{
  "model": "self-supervised image encoder",
  "horizontal_flip": true,
  "norm": "batchnorm",
  "hidden_act": "relu",
  "projector_out": 1024,
  "projector_hidden_layers": 2,
  "momentum": 0.9,
  "orthogonalizer": "newton_schulz_5",
  "max_grad_norm": 1.0,
  "batch_size": 256,
  "lr_schedule": "cosine"
}
Rows from block 4 of a small self-supervised image encoder, named by matrix and row number. Rows with one number belong to one channel. Each number is 128 + 32 x the weight over its row's rms, rounded and kept within 0 to 255. All counts start at 0. Numbers have three digits each.
After each channel's rows are labels from the 100 images, of 14848, where the channel reaches its highest value: "top examples" is what is common among them. Only what is clearly more common there than usual is listed. The data: rendered dice on a table.
# convs0: first 3x3 conv, stride 2 (model.blocks.4.convs.0.weight, 176x112x3x3, each kernel summed), inputs 0-111
# convs1: second 3x3 conv (model.blocks.4.convs.1.weight, 176x176x3x3, transposed, each kernel summed), outputs 0-87

convs0.155:171161126140153110156124141133172116152170055098145170129162143117125152117132120086122168078171140184088127140128092121116156150087118116205174161133161055140146094113119141160125165212091090158136107194161179207139184121178171107141136081139119116160122081122153147149079167126138123147145162125169149148106088142105123170086150102134
convs1.155:139125163142130128136134122146107080186155093138168155141134117131096140095119115145118129133078110165153127101122127139165176129118199131139157096124116113082131130116131132157167103190130116101110165145096180119121109154109077110132123100104114127163127140133089
top examples: purple die

convs0.124:102126134100103137149144157165180134104076112078177102156114142162135099088101174110122089114092135232105076138254124102144129114140094104164084102087101128112121055106144139134151156149152102159122140119135084115096119112109147117127111066104098130077123134155172098130126166142149142102121112081112106125137138092158189189113128065136
convs1.124:055113152142136000157106118147130089152124107210143141099137063130074116135130126073133079133126080110145124139133192116185129067127117121109102142135137151092138102063144126079149098132113108113175122132140173147105129146110109140145131135178074183138209087141102
top examples: green die

convs0.66:148147172088122110101144163139147086116110143061158099136186070117128097106094088161098049184140134145082146147130136110127067048122059106084159148141176169127128147139134121174110143187115129122113169124187122095077102126131114103100086173130057118103143065142140104082151131137098087123093111115118065120126140139141147134152143187128
convs1.66:147132225102157062139087181173090137148138147177162130189120090123120150138139064137147172053141103128095076197117152142190133103141139150159112150051144123158173162090156148123076105122136163115158112166143140157074152081075115178159130119125098116096116172133130
top examples: dice: three; black die

convs0.70:108160079119122128044229081088104127140097106122134134083123160144114141094140180126139108183089113255131109103137127135118122170137102119129118106117168097116183144106124107166150068108123082102122119173147123146161072126130147195151139137128053110115122086113107106186129148134135121141095127147127144106173171090119163080130117134118
convs1.70:107073076152131054168147127138057145128115092057125098145158109146117113147144192170113115121094092140119097167118109112087145124137145069149109094056158157140100123077095100093239125156114169097169122112126151093169163157152107092161093153080105108095173175133135
top examples: grey die

convs0.138:068117174065152187101109076231152105124108193127097111071127117130141178097138195116131129155119158152161133022077152142133160139097102138135178124112167136066110098066136133157091074098121138150137093125151139110099142089117123178136112185092113117078143095112129116102183150128137125131139121124126151105103094143152119116136106156114
convs1.138:094131111106121119150145138139122162102177184143127157109106117144023129081126123179123138147181168119132103140128117130178152129162062117111141119119142087142122148127121160161110140165195121110122140146163114114097085119097118150133077094103078096165084124120085
top examples: black die

convs0.140:103117153127079102136111134202171145095108078080134126080147144074156198124031205106130097102105144159127149085174063126108128048140080136119138132118154162043149086115148090131119136142132136115129130175123120099143131118165153149153141058114142106118155098161149122130149160163126083128176083159149133105114115134156144150097115082093
convs1.140:137076133091202119132137122028116127066148150176146111073152133123068111126112163143120138125078165145107098114110158148100110077147105111135125177132148128127129166119154090137110111100130108092171068132124080142132126168129100099151045177160136074126136109138102
top examples: dice: three

convs0.64:139139097110125176136072191155140096159110124115126096128066090095120141101071101092106119157177153179166136086102135101147111144116132143131120121133131165122120157168126157113095126081098158139099091081182083081108156112173126054118182196144115064170084126144096101106143073141073098120118182157099097118104124118107162123159077150061
convs1.64:096087126160176113120109083138145168179139147104160141108118125113182130099100100149138127176050131116158115158159099115108060140168138145119162134138121152054179126106126110126176125105135155154121188149217072094095084081111141168091129122148102148126182102137092
top examples: black die

convs0.33:157103131174111078123162105110147103148096162120112078145124112144144056170040092122109145105137142133069110125173135142094095099135133082109161127071078109137153118201157166108160095127121159071103083143107119152099192118094109015157141141129131168164114155095127126135096113109132088107093088140076114112124125154093069166132112103121
convs1.33:098134113095118131072003121179146127123103086080097099111125123087156151108109110156126136127111132084142132127103096088126104125128140104114188121111141120097125098115085116126162100136132077127086097097076111086153196066142062127161169128102154067174082132094050
top examples: dice: three

convs0.167:073131143137125114109166120082121123225117084082106122100100087074127106112139174107138141101101051183104092085167121097134110116115103100160084073107150110079092166149143093164154115159119174150150143102135157111126097070123143098156122103137117132009137153114131095104143170143182103111183124114122098101091110107113182116158128147113
convs1.167:119105114105150095160099107141079109115022101088105099129135159117103091120153181113098163080120106132124102100123091110127102056113155096122086130136096121122150108077159138089103120104111103076080110125160093065131150161099111071122136141161096151018140107109127
top examples: dice: three

convs0.122:166147134150135124079123188116142132118074166114153106120073105155137130104165140177110087155134142138127107172181101111155115206089126129110082132106148132114123145214169112086135143134121114040123195077136156129136081124145129108094183081103124160065130151087139106112100142122216126114128138111080153127204114148085120168115104139162
convs1.122:141133107142136120085127129131195063164089093132075098103163096107107150158064089102092145111147136148075112114128128123194133093127093107147058113121087118162130144098147150119026130118110077095154105155102108123143127110115129104097147093105113120105112134145111
top examples: green die; black die

convs0.131:138099171134154087121127175103112127144094117125195087133090097037140101145116131145102126138130074110160121180191137127143084136067088127171111127135110100119147148066154143091147114112127107082125149133049088112126090169151132101109111167115085128138122103073084078209141157124115128132148090156145064140150156108212125087127100091152
convs1.131:022123083133139092086112138103161176181098084135085120113089159189148136090133106202123140151114135134107152152066102075111092101112113079151091163078126116094128126115067131081169142134132120124100128133110121122126152144080184101132134095071139139118085120133055
top examples: green die

convs0.119:051113118107059227141081129166157176092121143104146142123119110126107162110147173219129124167174137134103144060096133132140125153092091118151080154183136128110107134120131134130097025096081155133114199107098129105148147147083110133097114142118162116127086140100136161116123116123157110142159078103144119162101146162103155101091086095100
convs1.119:138139107115181145064206106107153142119115099159138179121201088165094134052118179155083176161219173134122175118126095128161147156164053084148099154139140115113121150144129165151074135089127127141103161133081110099113074105136162136119114100094136130148147113149133
top examples: green die

convs0.0:151082120163127094135114117121208095134130074134204151135135093126110193153086135166100144165129122070119104114186137160117131134027121113117135148172134055122134187072117120128121205159086115110140161179166115176139119129173177089060128115143101141140121168153116134147146126078136105107123118134126136143106132114155079089164114181126
convs1.0:101139122156177094126171151140152154146081084123091132125165144183101159145171144165135151146151130149105117105108146110143150135143170135138118174188131149093133186105099158095136100115104175081159110200094092078134069215112135113156139114200154091166067113140111
top examples: white die

convs0.44:141176119155147106116066135086156136147107146129098169132092112129126096115143057110160110097173122115160146208098099167100133116139135137098092139097107098143118127177135218063133142105112122130159102164134069108156053124088110107138097130153143177101141053113137152143137061130090198097102110132089133138162114059108081153160114091140
convs1.44:080136106118124104083114099128117104091060077107153125120158124090136109113126102101128109116104147122147159107120138116134127091137137110132086123119126136121163104097090134145080154057085099042106081203125155115085148060136079127135132081132115102109120109117141
top examples: green die

convs0.164:047113119190133191159093052127144135098119122103127089117112140143099144154104165186146114100092132076112138093124167098117183162114144108123131129156130092110141089066094082137078115139143124094165159164089071122100149167202149218133137077170105145142165116120143156116125142094133096154144147191099127102129115104128114094145194104102
convs1.164:083135113146150141151094082115121128115088102067137106061097057118100057114155095133141153104141139154126139083145129103160111147148143100107051186152127128095108101062163172108169115135094174106121125113111056168131154142090255120133129152143116110146087140102112
top examples: green die

convs0.90:133121161097102139139091161192154155091090133074086105100168161162103114126096107114127111045146155157095103129203128121160206181038079121135144123095121164093136079071088134105130135160136164114164083102156101114113112133138167114160142141109168141074160110162171126163132107143090097145124149119166156122105140144130158116122042154099
convs1.90:089123147135147063112078168142141133136166117117181132144134137128161053124183106144124146074114060127114140165123140207032092117167159137167110155115159091111167137064156128168135088060192121153157145175140137144112122255155111168133095195189126082170131128128108
top examples: dice: three; white die

convs0.81:104076159082068112143084096119135134101159151090079137128113141056232141113092167095125106147133115188103131148167156124121089138101140137107187095061150133123128153132114135126220098118134120147112139110132196055169111067116164101147120114056121090148132082162163127113089097132096155133115120154141126111112140110125075138126078123123
convs1.81:106083130112066126143000099195115162098130175115102139099089120172194143139080153089139140139155125130109098177123157118164165176178114122121136117116177135095080158191075131126072106118172077132081104102198104107113173128110094161111101147125125115130135122118116
top examples: dice: three

convs0.8:145094120104039133128138149122149092132162078110160151139159029117145077102132076164131116187126160162124100153169111169126118161116151119109146198000102174124156115096131135117131134067097142136111120179128115157158145137142154137120151175111083091120098112115088114136113125164130143149131112102140097108078116132124125142128161101113
convs1.8:128097155140082109092085114181137206155149121141131123130085095134150141071119152127138110162134175133154054136137097120122141131172118110146124137106162126093043148125104130094132151146143138108120119164208122123130102118071173133118120144082161093154142142148133
top examples: white die

convs0.56:094117098115168174096111133121145081134107148116188126123106062165091153166102154119123115150113137098103089096180109152128162151083131130156158127035054030078185138192143095142088116165120175103128121129107109116096136145178110132136141141118125106115075159146045163109087101124097114094138098145147101173133120082148178128129133118150
convs1.56:118104131108119111131149148148122174155101087063137123105128116136103121137148092198156124148075113121093194091187153078132128121140058119133096063145155141082137127111129091104192118152100120151128141161120104121129100113109115109098153106185125079109185090200097
top examples: black die

convs0.94:114122155062178123102151080178111118135100159108121143140092175181165126145079123114136117155158175127098091151158147142077144099145066113108118108134102113129127085122142206118187130165100143116183132129150164060110106094172165078106115134167062173112114127140153131085137082132059191140115091138174143073156142137134106113168174107088
convs1.94:124104130100099139122111121162130125075102125124151115048117084115161157084079165090150087119131141108100136100095136154246145114129061109132169149130132179108107117144132121112137098086121121170104128103093091124108171069130051113125138114093084120175081124120062
top examples: dice: three; green die; red die